{"arch": "dit", "model": "text-conditioned image diffusion model", "dataset": "rendered scenes of coloured solids on a plain floor", "train_examples": 195000, "image_size": 48, "horizontal_flip": false, "conditioning": "text", "objective": "epsilon", "cond_dim": 128, "tokenizer": "word", "vocab_size": 63, "text_encoder_width": 192, "text_encoder_layers": 6, "text_encoder_norm": "layernorm", "text_encoder_norm_position": "pre", "text_encoder_activation": "gelu", "text_encoder_mlp_ratio": 4, "text_encoder_head_dim": 32, "text_encoder_fused_qkv": false, "text_encoder_bias": "all", "text_encoder_qk_norm": false, "text_encoder_parallel_block": false, "text_encoder_inner_norm": false, "text_encoder_drop_path": 0.15, "text_encoder_positions": "rope", "cond_dropout": 0.1, "norm": "rmsnorm", "hidden_act": "gelu", "mlp_ratio": 3, "head_dim": 16, "fused_qkv": true, "qk_norm": true, "inner_norm": false, "patch_size": [4, 4], "layers": 12, "width": 160, "positions": "learned", "residual_init": "none", "optimizer": "adamw", "learning_rate": 0.0018, "beta1": 0.9, "beta2": 0.999, "eps": 1e-08, "max_grad_norm": 5.0, "max_steps": 3900, "batch_size": 64, "epochs": 1.3, "lr_schedule": "step", "warmup_steps": 110, "weight_decay": 0.2}
Rows from block 2 of the denoiser, named by matrix and row number. Each number is 500 + 25 x the weight over its row's rms, rounded and kept within 0 to 999. All counts start at 0. Numbers have three digits each. After the name is the row's rms in percent of the matrix's.
# q: cross-attention query (model.blocks.2.cross_attn.q.weight, 160x160), inputs 0-159
q.26 086:481522480483527523487520511518457478534505477500508495462459519487549551480450498478498469483492520455500491454488472466532518512467539492506498466487531515536492518488501508466512502520513487490480509499447479526528468483496518487465522480531537494471495520435508480479546535480527513490509468495543475487506519533439518529503475501491520533508513513499513515462460503524493521482493469518533507526473527518488511453502547520496459507477552522502508471537490479529521526517481502
q.27 098:544455504530474515482496492482521477499481552495543528530489468530531471520520510475500538515510446487493535492473505482479501541500477529519474509536518493468514497487522550475507471484511533482540529481525463582475553510488483515496484503507511498492550480479517464502505505491525487507496522460540507493503476528504514496518459477535493538443492540484509510508532517483528533505524471498472502518457489504470492529505500491454479468453485518515509529498521524469471515498490524
q.28 085:506464457480550507490517459567457517531505496502534474508519506501511504466492533496473521461489454503520500487536538496520494513488502523533511480483510464500561533498461488465489494485514519540505550510508451547519543498482501519508492555530508487526526503497527447498492481532529516496505492486479489538494508500480491467490466485501478471493495480519500450503495497490480487553484471512533482489515477543433512478501523528490483483496537541498500466500499513460483513501494542
q.29 085:506481510464492492507495517527498457521517515512474523529505509460523511444454529506460515497528498477484507469496527506506489506480469537466483501462526445500499504538487514509534514531473526498522511541469506475493510482507532550502506489466499485472522496520470515506494538515515484506493481533507468487510439497510539490480492519486524508494505499506495521496510516532513529537490463536508471518500478509520452519549565470512505493486531547507439464493526467501465536497559448
q.30 094:466533519470491484499523515522514457488497499514491519486457461501449533476477541533484482469458514507500492543497466503466458513465481503478449476539541509527520519506481496560509474539494492524490492511520458446537472450498482453523513467461468487538484512514529506462499454473466487494468488517475492497562479496491507463458514511469502501521491522497474507494480524525506496526481524503499460493521499492514505494506518473482535514472505481525473495481501455478484479532490485
q.31 081:534527490505527499498526522506478523480525476483543545486533435504494511477472459496506526498506471500546512471474491467467493478547478514489489489456518495498488475505508487522470518499464539479510532541469492570492495499480527437504477504514516528500517501475489505523492519493497529489530491515480512487490504502485495506500466487527501507475469517492521503493483500496517536503522520547513520480440546504499531556489545557493484478443541506498487493534494503464497472455524451
q.32 078:519497523495518512488531514483474472522496481438495500520462503533507519502433545530493483517509523499505476493514463497488497516465559478509565526542483503499480506451511533496538479512502529500511516506529492520520505486483464484446462500511491491464482483488489525497502462495490504506486472489499490513507479469540443495537485529527504514526556495486480520482551473538537495546466485464532479501500501535510515516571504512515487503487502499529508489522495498528502449507543476
q.33 092:519520485504532485501508502536484490500451513498484523452505500505482486492509515506496499517464526486459455509530510522522482505525503523504534469514564500496546506450489526521561478494568515515480529519473504471560482540479535500483499491482522505506460461523475469482544481506490483454464491492516480493460534521492507526549543483491510504506514559481462502491507474554541529510497524498492449494507468511497496523510492504466499490467491497520539484480496468483493471523508504
q.34 073:513518508480512505526484489524563475490498508463547518501486497553488498495491512521491501482486472510514502460524494488561499522553456502518474519524468484503499489516514533502496466457498533514495479528479484489554512493510502496485488546485511492452476520455531481486559489534503483474505492523508515474450533562488495481518550493504511488511520512510500500492495505499490465489538479513534485546507509487485512506543473447543457531517464524500549494492464490531470502519465468
q.35 091:437495477504511537517460489475456511515470512516499512514502529522512492482488495532463479472520500518487524451520529482518466495530479479486519520496484453509466529528487510470497517489463513492505436498474490552472510523487495507480500541519457469467495522460525505436548531506520498515489470507523508498480493484509457506556441477517498472465477495523540496493497497470465507487476474547478526502506492514525503513508466523475468500485525535506516486511471498504522482456479453
q.36 088:484542520507538512492536511510494483552516489510472492501490494487485522513504495502484493521506521527505459462520460496552506481507544497507509481531522502499547495525498514570559496510554539486511506506474505481501468518542527553508468518492499526481480475495506484489525507496514484496509525487505465483468510494495495518516552487493491472501522531461465503525449422492504494538468515499500411519550508484529546519503505506496515477530465483536503504486520480510502515514479517
q.37 086:481511485473502484551534478521537478529495499479509499479497520503527493536497517527515515501514549506485524487500475506524459540508540482505444483491496502507506502490462491549530476481525553525479563471479528469518499481489503484525465513490507483492502508508510505525507516466498497464526506487498465513492462520474490494506594473485465501517515589486474512496491473522536489499477484482515469494526521504474518481515492552503525504504517475525513461479496556453484513525497477
q.38 086:465511509473528464495494520515492501509530528478468495514475506495539501507493464526493513511527529482468510477492507526570487475510450519497514523487466476519512487557485487439515497537490521512539490505463508543486513504502529488502484499520498514463497494498530476489438553467507483478474481493511502498486499510544472495514447507464467504513557496492539476515508512464506478493529465535524508482500479585515493467526478453498512499474500522470533467520505485521485476466513483
q.39 076:528498529480484518492515518523522495506453543449540535480527472516506519524456472495532504513458501530530482471510538540496501501497518470519454498527481500480477513550478507537540475439498488496479513479504472495505542524522476504487488468487489504487497495521510483466515457505524492493474504481500495533451513492468473494457556523474530466532550511488509527458482470491491485533519498462505512489524502480545548470489497525505505500454520491508488504463512501513529505532496557
q.40 085:509518527507540521483466510503558472508504535498488499517472466509496480524513467470476512480453458511522510503520515486464462480538493484497530491510532530545479504539510488535506513478539511526478511481457517521497467478532479494542506500468494486494493538491516506483502531484472507506504500512562481454524499515508490496485483473463498474481528486489468542520495451498479505511473520558515495480541483517515502440479539447494507532435499513433504496529478506508484490474517496
q.41 079:512492496534476503513515506446526512493487520487474481487487533478537459509490473538498538490514485514517553525458537506472502468514504521481521497455512490460519474494482479463511537464502484504509469452498524513438502473509498512515487453481481451458472503517553525475476474485496517492524496472493521517502502514494531475509446500479490482467476483535556504483479540486500519455474434498495519521457472462484505448513529485486518497466527490474490477516491479501506503475512518
q.42 088:503473465481480482510477531468501456511490501500503501480492524497479497505511493465497506505510509510526526508450532481457470503494507535509520490491494512487497486518561536465481512514426473516452469489478503525462511517472472509535547513477533511508512534489516477516506509519493526573506508497508546512512514516513475490471449498466460497504508448547518453510501515482447514466534528456537507515512514527463515503480500468523476497495530499483477520535540480519543492537498518
q.43 131:511503494518487495503537527530479500506499489495498527452507490495491501513492520495484493512502512514512490458509490494520495519513508516506498482529520491512516498446497491555499471516533507491492524514494508437568527501495475475454480489485499502496475469518465467541528469494487482467496519475492482469473489486510499541506620502470495467535540526501458505496510437512535512523512520501527456519508501507460491507486482518478458486502419502495533499469480520470483501521522504
q.44 103:507497454523514516493504492474519493499506507490517468563499517482502508477505484493488477506522502521507533515514516502494495480499454495506478533475467540497485475512534492444477500514474512546516449450474462544485494509480532477531544525500524514477525511502520469476493521515455514548499468535522518479520498481493492502505424523463513505494505463503527476494476553476509510526508459540466539495483452507513477477494534476501510482481536531467497482539469512543512463458519489
q.45 083:484483488454515511502482492520472517492493500474486510507520515500525527534475492481541525510487484506510524484457492486483500506488498521485484545468482503482466486539493456522420485523490538506550498515507503461473496499478507511483471487509506493532494537529523474553471470480507545483519522430470550524541466540523496508475561509451471480501506524531484515467518504458475487528488492487487479474489516524511504511451506462497495533499497527482481497519519557518490486538497520
q.46 074:480460559485478486499499502498493494483492461507479476486513465498502529495509491530496538529529468515486546546448530467492491532516489522470500534473515519522484478554496511511485505514484511483521531490500529519494512518478519501477475475465466502492520508541481463522499498520491516531490509472438526490561501484473466519477458513511489469509531477482489528524565479494491452464501489502511461458471512498519472482500507485493543496574494517515505489521505553502501483513550507
q.47 085:470517463472479526521460483464490508504521494532471487534502546538478515493515510536483496502478508541481474538478502516483522503527490517506509494475474525493466524488505534453491550514458505498489459472510470541481492506508501513535525474525501461501546525497484515455519497565539478510510467518505474493529464498499500525486415488474518522455489449510534468548536527481505544484522485500471521467497475524491510514511485493508512502502536517485523494531486509508510490513551490
q.48 091:481526455491459506501524521562477546505502479528486506462483516507485497528481520524508561481501498494494504513523467510496483514491502508501509445512519487483525480454465497551525443529509495462505491473462467494510460506526504529471512524479504505513507482515465463469519511516489490458465492534480462475498517425476500510486468535528518506503526508508447528472450498523535540525499492541496503479469492511465468493500513491514467514514546505516529478475490490522506502529528470
q.49 105:492507512508462482507553542542507508545525527502488529438497487515496523538501520495509494515489500497529497518512447492528534530480511487501553478515503479505522502473496526509502510527556496511492486528482551462495498469468471485444489536454519525480476466479488462502552499482485498469482501507499488472506500493509462519496507452487502510562527536545463479472470460504505524494504536542501495512522522485535475447506491511506503530504522549509499504489474457533493487524497506
q.50 100:528524497540469498535459484448490505484467536490486470529499468475485496444513509482514481517502491521492525487466500513511446466495496495503476528516433521532463511501516516472475500472481477491497525497481487489492480469521531476533499503539514525519532538484516497519489488486518505533502508436519510499481470501512538477511536488526495493474480459484506492496523553528503465503471447469536544476519477530529571503493508482492515465536459480524485501547522492496508484498517533
q.51 080:533501475511482501492503510513515527499550438524474505469520532512520515496507519509507521527499482472539523490532475501522517540502508544473537475529493469479500510523447526551499482499498468486526476522473484492528530545531469515522489564490466486480495524475502497470513500497487514472461529489522480468481461454501493530524499549525510478543558501481498517495511498507518488488520494494485504478483496494498447456506563484519484518501511513530539444516512477534550488521506513
q.52 092:497504485471559517486521490471470474488507513511508494500518505476492505462474494421539528496518476545494517501462490470499504493519521533516516490512531536564508494533530523484491496495488518526469501516486464562482469532501534476516463513486545547481516492488528480453506515488526491507513452552471481512482482530476505490511464529503494534469484522513543500504474541483536471475481504484516505508574483498503481511484535461502477496477500469498513516531522469473532512508496484
q.53 127:563517507509500513490505502470466495504512538497504475519500481464505483497497476510496511517486507513476508481471510496486461486513478511489484500531443521520450462512504505486502490461496495493509535506470481511521461535478511516531500504541480482515532483516482534503482512518509526510496479425497493463447471497528547503528590516525487530493453470480485487522528511499490511476483481480480478499528455519501508527558497469523518484513453468559511507520509521487523481450516464
q.54 083:516501489487482501502487528457499511486481498505548497557511474458462475518534498505485466513543499482479518514501534530499485476525572503505492542530521537537479497446498485498492477503510485500519511489496479456453492520504508466518490494486512523519460487499503545500511485514507486537508503484483495485511523492485523496550553470474488518494453482531442468478516510523472464505482514456491566535541532484477510476520490523496505524506492459555489534490509519486497523545484472
q.55 088:465516500482513513477549533524507531525530507496473477552538497470509496452517500500514503510522448507469480511487479504495474464537445487518499478488515475516506487499474489484543497511497511494474465487469497533496524546476486509494496488506495488459513510515484474496502530511534486448454520557487485516478545535493513522440468524511537489492552559484535537502504535498480493515535499501476454487471518516440517510499517513520484522481543524509513491507529480526519480458510488
q.56 088:479478437494536537478572485495487534517518515484472526490520525514485468520436507535489489486498468490503496498506465463532524471461478539504486520491496482498484491546516480498483502515498501491497474493509530545495519551472534543506489480475502467498504507489499468460513531496514569490478492560494478478487548474487499509496439499477493462499561537503528515509485489466504456528533500507478473519470476503490478489523484531494491512477520522492490481497529476488512506497455495
q.57 093:486537448490515506506503479506504493510550486514461489521519572513489508497463494475503485468491499502522512518508499496521477507546489492483494472523523502523511495555504498490525530496513490529506503487513513546481497522474521504487504496479506474513521534453561513519512539521508481508518483572491487525554491516503452499481418481495498459475554519503508493490464542487483523495470496540463501492489482481509498507478479490467478514466541522471486473517530493454513566500506477
q.58 083:511473549482485477507525508498466499532498454475519500495482501532489524527520548454528525505557578518515514482521525515514475492471500495473483536526526501488495473489533518483496499470502545507486497503456494499502500474530524515538500478448548497510523472503488460497482509522480437507488522468480539448486493515512484484514538533489515535498501489501476466482505523507473502531570520519501459532514503467510467493468480521507491510523452473516471530467495510499532498510492474
q.59 102:501485521501475483524517487524507510530463478503493457481510491503521529514557523517516493503518526483533435491520471512491513490437497483495486491502555458471554527491491513501509478531513495516515510489530504400505475469527520485520530520448492548520485501499508480519485520507510473498519491528512492534534492491511478529500490476479511472505495504504484492493525485510560523513501508506478487535521527462518483470509508506490449509501479517468470474484474493516438529560491546
q.60 098:538477478496504495502478509512495483491503518500518476470462512552497450517495550517502500531475491531513505465469458526466477511510495490481513477548489464497466526471538535509533490523507472483556512502491531457539484494504501490510484509520512512482481529493514492495492508492495497506458493463479463468505466430506516492523598488486493484495524493512479496482518468506519513463558516490487493515500452494520485451527508494500497503521447487524504527489527516484472442503493457
q.61 093:530514534497467509490478518484515459488471534494526450523475509485469511489490466551535442481502492503496530493483512501453463506492474490502519504494476551486489507513483477509472446484470519494494505551484494513492488508497495491543496511538478453485553497502501477474510519516501507524481488449486466476498497470495488503515597513543506479482461464460482477530511510481482489506537514521517496503516471509525473502515535476543521509511442482522499512510497534469498479454479480
q.62 102:519525465491505522508536503520495543492475444500502515488484506489542486507449509479468538487499472454574500496477492459506502506534494511488507491536512509516517502530477503528557457494487475463476476527455497523520524473542524531469461475469515524516512497489486534476515466481484496488458455514501438531509502500477509492496451505506488509501525529503523502477460485478554494503509501466536469494476519506468475507492468540500465540490510517470476456489499484508486495500491456
q.63 090:471530501503444520506480509567504487493530439502456505447508515485455507515441504513544529519500503506473454487521491523517491529474531481494520491512491503511470510471522475531510515543523520488511492482518523498542520505496510501463515518442501491509522452475507482499551502514474512473540496541529499457516504521464494530505464482522538516510511506503474523516509505512525488487506461527465450507515500494488526486491466460534514509510507559527510510463453532510504502530501514
q.64 087:510473515506527483492475496489466509478511500542517488525547483490533479439489511498512492505472505542511550472452485528501521486554491492515444529454491496518497508499503531469515487528462510500518512511496506528466502479495479461545481476499514510529533501506509511557507501500509510496478502504506512478472513540496489526527542502502493480488489485449470524495496501455484489510489511415506518463491487480497525522505563508479547434494492507494488504559481520451499476504465486
q.65 110:553494491509492484492475487456526485512519505503475520527521486484532461470532496524511496554476536514512499495463517458510525457531486493495464530511446513506496504528506497481471508463510516505524549509530481503514466488507520468499502490531510479486528502550510500528463467477544516529488521475507539507489522503549522487534587495478514487499475456450521502462534530508471507475458493494484515478499514491524548536539516488507533481517469460508487493544509509475513491489499499
q.66 093:515471522535471464520493498455499474466518491462485463503532443531495538514508459500524488475510489510495524459475502519501483464503515481498450550473527525484471566495472489495481514477499507470485499506477462516461494481498467484467507522511508487487505498504476502504490492500489495525481496486483552504537513513484475466494535509502460496495464446508482481503541472527511467518496506471451474489509484465494522492497524478498529469521454495534503472551467508478541436453525502
q.67 097:492520472455465542466535520549516539506479472507476511511506526514507504527486488518469510485536495501514479496528473476512498475514493527463554506507481509510490517439456488509507486506459515456481496520482500532524579514503503497497485481492509483500494477515506489497557495520488488480476516566492473537492516477477520515438428503518525479512538531532472491493491477502542526495513483508509452522479495526544524499470470464529486474500526501517487488513502485493474537524516487
q.68 084:523463521499463486494497459480531515525525539482528492508504512527500523542493477464538511512493463485480542454497501520509512487494474460524497487502484534505470479533467478470493479514478542463443478499479482520473458478484476506479491516508486470470530534482426521489501535484520544537503513506535482488529489513487475505499522509488499495440493496559519525524497518532500458499534502478468476495478443488465514525534539459494498482487484516528531476508505524503498491456513517
q.69 079:503519479490510527503471463487504482519498526489537516545501527513497524496460473511515563486479470518468491451497474489494501509539472474460492492514503467490446477536482504457492493520513503486517449505505504535462473497531494538518487483532534497460497522483463508479494489507528467515524504485548477496443476497479489491495477535554471485483534527490529496510511495531488497559479500495510494504507506529531534500511527471490487475442544523535484472561535464485530495513503494
q.70 095:506468533526487539558500529512497483544494512499512465491512455474507472489519480492494453524483543482504514451471544544546489479466485513469468506504486507506491483502500466469471514477475508528521523532526516493504491474500540511541511518523472524520461499491488491543450509467456502538508497430505503503484501501501500470532576468502464483495453462498490473493496500444492490517511530490503515516524493509506481507549514490509525491486466478499486514466458535510489475487502506
q.71 095:533490530489462476512516496542475535511474477499497530508522479514511541494469537501531506511474445490546502500501472497494517515496499516486486510480542492503505519506452451470476498524525489503518465530476482500529487524462526476476485487492491479495455500477508485487537545511499496473508489521476479518510554513505495495463457495488481479516490515542471512473478509548534475523516499534525451475478469540462504451453505540508530522493518491500475478464478446520542485453483534
q.72 078:504490469543522530510511445516495437503493514497476522521491508518514461468465448505552534504483524525502499521469500511509473537533518504528529504470487505497490548532523464499486507492507512522544524516485464541474540545525464511495505525528478494536517461477497550476523498506498516545486506506502449546461511491453523496494550541449504496491525468479494508485493491492496485480488492490505537537449537501513485518488491509515503519505511544503539504532512475468470488506506486
q.73 088:498500487494480485477495515454487477527502473495530510501538459521491516509505490483491529482434499490537502521505535481521494513481509531489467508469518517516492519501511465508477527550484471463520499467466517521495525491525474475487495453520521507518500514499512535501470511449518530486516541546487553500491485550524494459511483509453535509502506470499475507515542516466470496503521526457507493476491522446477515521476547485492495480512442553442478487502496495475528534548467507
q.74 084:484498495517487543505545521522462498525481536506476563514492532501527535561523505533503450505507484505514477486487445550545493483462477491494553449526521521509480475499450534494522523488516496489488509518510549477527488488512494470494498522469478469504482504519495481463499498489474494486493513487504475457497464499493475534530485528508502484501516517476495470516491476521519551495513487472502477525480488461505480480499441478517492574478496512491521530459468538529469516509507514
q.75 094:504530540486495544529520539548528491515496515487520511494508560474528498543489480461488485527515516472489500474506511490537530570496513515544475499512492519473504508474524475549518504500499486518497467498517555479501500488518535525471518525495484496492505505516487454500501493523497495496454539476445488444540487519516505500486531530569523514526531519527492520509468451464514503460525505518524490495503504462518464460517456508526499513532493521500493509476519480542471471486496516
q.76 085:503519473532500505499527493435517532537496491490492496510491482515492487450472465498492545510469457489465487487455510485480482489493481520508484482490456549541481529490520479504468529476477540503494530532535520513511493473477505438557524535525502505526526542498493510496452524493496466522505510481471545530506521506500533506497537488519491524490457532492522484488489538468438470476490463517478516454487507498515502518526532501471502474515478477495481483496507495442467476508491536
q.77 082:487504493513492499503472517508490469488522479457460503468497481508493522502531474483521502506493483465496482491482517476472452527501491498552473509491473512503449500468510493507539532473536518499485503529504549467484436487502501506476508469502469532509488491503500489522483495466513484514523550475490504479555494482513481472516585517520478475490472457475468463482564472488487515476456510464486486525518466488485475468512469509485463509524469501501525467449485491530466509557513501
q.78 085:500507509509504490512498470535522463478514529523502533517475524523489494540530473568449477534462517507480487517547508531487476505478517476526499508520512504497503512469534556502498512544513509513524474499539549450531498481515517527464518505481491468484464475509507474473488520491499537467497478476527475452536493471536480532517529475502455531529493477459502470516497517509499503470492519499484499482509544496510536515523497562477498573511497490488521487467453492508507470491488500
q.79 077:541540499504496519500476517458479478468501523475491516485488512466519482480565497501506483465497522554505497502457517513479493499548510506474516507534519514481514485507519460524497466521495494490488497554457500466504468493570520515509492483501513478524509495498452485537468465456474511545507555447484471516524484486498502477509552498505532511500502487453485467512528524491462463493506527482500504490473490490489503511551514479532514499531412491487480492478502517502473475518483501
q.80 091:459475544499493490490498493533512461488481488523480469510544482482494543500491543475492476518515479494539464545500482525478469510504467516478478522507492504489510469513467469525484501481508511472479499511483505404530501464517474490506492496527485492530468487538514547466502525458480497495490517522482502513521565500551466449477543497470511484506505469495465493486495511507517444511455503519514503491534476464479541475510536495516522542492488474520515518475487490522480495534468524
q.81 096:519514467454526478514515504463501511527491528525536512523490503561559492484558461477499506508507487502533494526476500486511498505510497529517510519499478460521527505522471491524473489490483543510500499501497468619497541531534487522509487558488509496517527467472545513529510503500531530518486492515487510493489535528490515520552477529466497493490474512476513519492523500492496517518523477505499477514470527494478534501486504514483490435534501507483502478528477484460529489454509504
q.82 080:534534458500479543500500479496510498502502510538526525507516513511554489474507457542483533519495468513496467442524516479494501457474484525508466511500500498515480542447476526495510496509507503545486506505498505532516468551497472481522488487527492517506483501499434461502495538515526519492500515462517514539527509488466502466497527516519476508454499511506556508498508497456504501507466479515510549494487478492476519499504494503524528451469481527484488481590478519476522506441496486
q.83 089:514490512471477518513498521487511503524461510486511523557528531522470468540544585507494526507522479490495477492529502474489485521519519508509484480485473470483532497457521524483480461518445511479519522492494502478485519514465474465474515504503494491508503502536464504477499483509522470487495504476471506512498522526498506487477507545500485510447467512486492485484473509474530483555523444499456532484434461500481502472549497498511499507469480499554487491472472525509455510444505528
q.84 083:532510541484472493472546519472510515510543510495501561496519500501508505502496516522502560476490472498538525482465519515505475506531512520494504487551486484512514541512497522495538506474454440491524503504467501532514544493499477494472514509536448513455543534482485509475501504462480509456511450455496512512444496496494495484493535484477468523506518518477536484469423515530515505475483492511481490519476512504525501519517499477506519478480548499507493503512480516532448462511533497
q.85 082:475522521487466507535506527512482524490514474511502469508463535466483493521493494488522493513543484503477444541556476522486512527493459489474510484506484499495512476476512492494518483535499509499491481494504468434515491490475508487459521471487474515509483507528551494485482513515485502506500472555510533518504454487565470507525514477531538528522537496482486479514486511475498498427511525516517484501531455495505475478476478500552517550538536500499540525467504525482481535523464462
q.86 081:496510496535516493485524534496569518500525504497554477500516521471473543531461473507496496421508521511511500501489497520481485475515487534474513499486510525496459528516497441512539561505490489534492474506478505506473493464538477515489516486549483503470507529484496497505456518483467507495539510496526528501502501487490489497472497442476498479480492533480517468480481520517498476482527493500526512497500482535496499496456530500477516543473569521525481514516506523523475419479517516
q.87 085:484533516541490503491479478504519470507482494512468510483514495512492519504513542477480478547492451533486548502496504508492494484449549517513461504511503463498505470495506465534555463512498528464505480556498513458524507533504501517498548482518458505498463487512527468481486499485496477497461487503502473503532466501524462491509548479479509509507537516494483504512530474530521451482427509503544472501547516494526501522507519492540455536518473501513525517525485471501491527529555483
q.88 089:443494503517477484539502491535490458542487498495453469520501535455502551513498539494527507520503473503498502502532456515510550530495519490511525495510487525483482480487528486516509517507500505473504484509451562413506472525483531471484487490491445507499471501491489542484497495476472499479464469520502509476509522467494459500479540491466517497538546526504458482490508520495515510517525511493507496535558483522497489476509528462490479548525497540509478474510521476528491483508500460
q.89 086:475523536514487503522516512544513534462487508495499505505511516472508511529479518483531484467520556545476518531466476533480503501501548547522490509502517518521500491478477477523488487481494529500445477495503519416531499517452539503490524501469532492484472455555478520491457486478454489489447505522496506491525503445512487524495517448520498512513515463505507479509529453505494495477487534507487492492513467514493469491523492500498500541528499452470487505494521482477486491565498515
q.90 082:522533485496535502438505490497488514520527471555526492511524532485517482507507508524518490508457502512499490506509508489464489499499515499498497513540505502501491528516462454489495495450543500516510524543515480593488476530548489510476516524487473496490508543485475479524483487517509524493499460485523454493510511468483514515545464548523517441526521500493513503516493497482460481575486511512475456478523533528545534513502490505484513473456524506498472534507514539502536493498494515
q.91 092:504492504541522553485473538540517539504496545496479503494473497514488474541505468531507473525514503519529473537512517495489494509488484460492476512545461476472494479487485513521532510532502503480544496493477514517521482518497484514510544527490443489495505486488479454486485505533491512485495536485533518477521524503464548462494530518566505512540517512514477518485519494527484483512504479505516550500530525472511456482527511461548492562501470538539549501494451489534520505487499495
q.92 080:477500487541551504552491498483502482486488480470494493526558480504485488488481505543469547462504528489510495492497537515501508524521476523482498510466496547458480492492523474504507526508508441517517482511511516539507478461548491542432504510508500504461505537501522547550463510515461526509523501459510475491466514521515491507500480537487522523502535486486479545509506503505470504489523501484511488484442505484489498469473530447520496537457531523459535514533475514527509482509507516
q.93 083:535486486492546516545564456486542495523528500445491478478511525469523503467452517556492552510494509502510455487475480505469515477496516489517529481501493489495542475501528497508545482470461477518534545517514504456497513471495475509472501533515496481495501502526533507463506471507469513486508483523561469500483481499488449506460529508459539510495495498499539505487477480474471501465508508518506506482533488511466499502529520501508458452488506480473527531451501512503476482522471525
q.94 085:437493560530504515520504527496477501509484487491511541456484484472501492508452472492504486456515493476527479476473518490480465507518488521531483503457513522475480522496485522524492510509484493488499449501477477427488501505500474494508570536483508503529472491493535476519466481469454488494510499515499530488480497480505492517462487516434533503455560503529498486495508487505480490478500472506514471550524500526496509512492485481499484514547507522482477458488549491529509427482478493
q.95 086:578474485517516537518495516479520477476515547470455515471544453466507499505518546485517485515500510488495485480495485492521500483480497489481494514494494477497530534477504481499489475500502515497488513533518546527477521534482505519547540543502494509527502501530480445488522507464499533495457482446463469495501533473531489505445501494470491468465476488519506498516500464512476492487486469508476546513481498496522512501540491544472491476523494559536497483482512500479530493446448527
q.96 166:461499530514526503482476513457493509502527479497496472511511509513482518482453468481532501468459498489508518527489492537472483490484520504463534491445478535510464492563525505484481525475474477529500484532460519511498479463470528523536482502520506491493494527522505537515462521474511506525510491536484509483511480475498532461480453506449513498523498451502517511501473526508449489482516490483528487498507513509493495514491512501492528487497588462477461505544511516512550481527483430
q.97 154:552484465503454493524523498535494485518469526531506537500493515501495491504544505531509508514550503499494498506530502468504528538488514491524498489559521492486523509449475474508497477548512528478517535485555485489513521509527453487465489544473512526492489485463492467506523489526478517457458503444515466518492528507491484489500542501527487483493504528482479487501527459499535535488499514507490473498510510491504479474522506509543494506504425528494518512453506488516462531505496583
q.98 135:561483493517492494518487473529500514498488530490534538508532507479463482509556518537487493479554503494503503498512545492490481483484485508518492518514497441497525518467489482490504482519484483485520497469562485473516514512515477471498517513483529557508497504481517443521495488513481507515476500429503495532455519507509476502512535488557472524454497485506520499471498532479539546525483474480480523496468486480501478526487506489472514532494435481493530507494504523491456513477544561
q.99 186:448516529463517502467474514473470498503522455501492486502455505501535517467443478449504500497461516490475492501479488521520498484522501518457494489460478542521496467533522520507475506462498476522482476532431526519487481481504517525524502498531513467509522507534520536493479535502507529512522477565481516492521479495515524471467451523459531499533517483488519521508495498516461456467484531497514468484514491506488507528477499484497513495500567480496488469539500521484530495504473440
q.100 117:493527481493477472550532520502501508505537449494468538470456495496511542480461505477506509517481513525507513517497499492507532519540547479499493498481522549474493458469475506528492524544521547516456521504495494504516507527497497533470491530468465426503485471492497539527520523500526518439503517526485536517499542490470522480498504513492506518526506488458505501500525444536467468492505542535508453528520502506483481465530506502509473484517507525512509511473523522512534539510469477
q.101 123:537468489540492457490501468501533468480475533509534480532550485480457474506542488528501502502528508509522513496525555484498470529483463494507522516497502454483527507490503501425491488511487484477516521514572491465461497485502504454501493492508535565509492510493509478524486495545508483509478508472526489506466489469493482531483501494534465485466456506519510494477478541488533536526497464504466541483495495486500492535488493498487488513478450484463512537483500489528489506482545542
q.102 110:432500532470487520520520525483526502491522453511476495487471500522506512501537505492496491498465499549472443508523493531480504509481539481547489479484517528481507491494512518509482493518521517479486519547493528478467485504462487507496530533484500472505512492455488532487511485503509505474530456538476501481543498505463524497508466521429538526559521462453483531513493464497461464474495525501542448479509508477462505496523510534472513482502532496493462497487521469515519519491455519
q.103 108:495547496518527515512491520488475544515493475519464503483450489469517513537506477511462494507487513542513501483464444481505529535520501475518457461484510520489477493534516502537543504523499574516507484492481484522504490506511479514503511544529467514515477520507494509492466473437463502479492517470505500507487495493522470484440536491526484497509544529494473557452501460526484485466500539490495512500540475525519477502513524490532520509528500504519487457518532513539551523519470489
q.104 117:514525453511485520486481511497485499476479513518500518509524517453484477500465466496517525480531463452498541534462493499476524500503503522494528558476488470488448475491453496437513505463450509475485487511481454507509513517545513528501519464527525537497528534479473464497517512489510508508510526451500546517475497494517543466496536494513505491443470506522515473509474538478506562530489433498479481515471530526498479528484491503516499476467469512517476483500507520500494495497512490
q.105 153:539485474529499499485519484518501502505450542511518500512540501480489470497550506505483531516556472500512531486507552459481524499482473501516495521534507460486499522455491478478518511509489519466494494473518482487511506508511489481493521473496520518468495515481499467491490454502474502514469499404521473491478496503528519512491545483552463500459455513513476491490484505478543533526470443494473527500498500497500505522500501508486503506495403503501532522486520502491459525499530545
q.106 095:506528500506523498518519485482467475486483500478474483478467545483539494473467533458497525512494481475484466510499493485512514503559534517500479486490527515541499506507518511541489505536523495496477471524439468526525539514521509489491497515507476465492504488500435496478484545522513514477488449536478541515522555478463477490565491508506541489518480556505511494495516448529473481465462550528520500516512504534512479503517470490509504475492473491514460488497518465478533524462496497
q.107 164:471507516440506476515476504480500496506500467514487492503461505516540553475418480490498499511493521520478524498507484511502506498517537509489496491498497526519507485536505523545487490486520486531481495536454527531487502500492515527484504508499489476509537486538504547480509533505491518497516488587492514498532495501492518481505454533477544506534505490465497537511509476521467436454482564496523485485523500512467513478489492464498499491514577501502513471512480487483535495476487442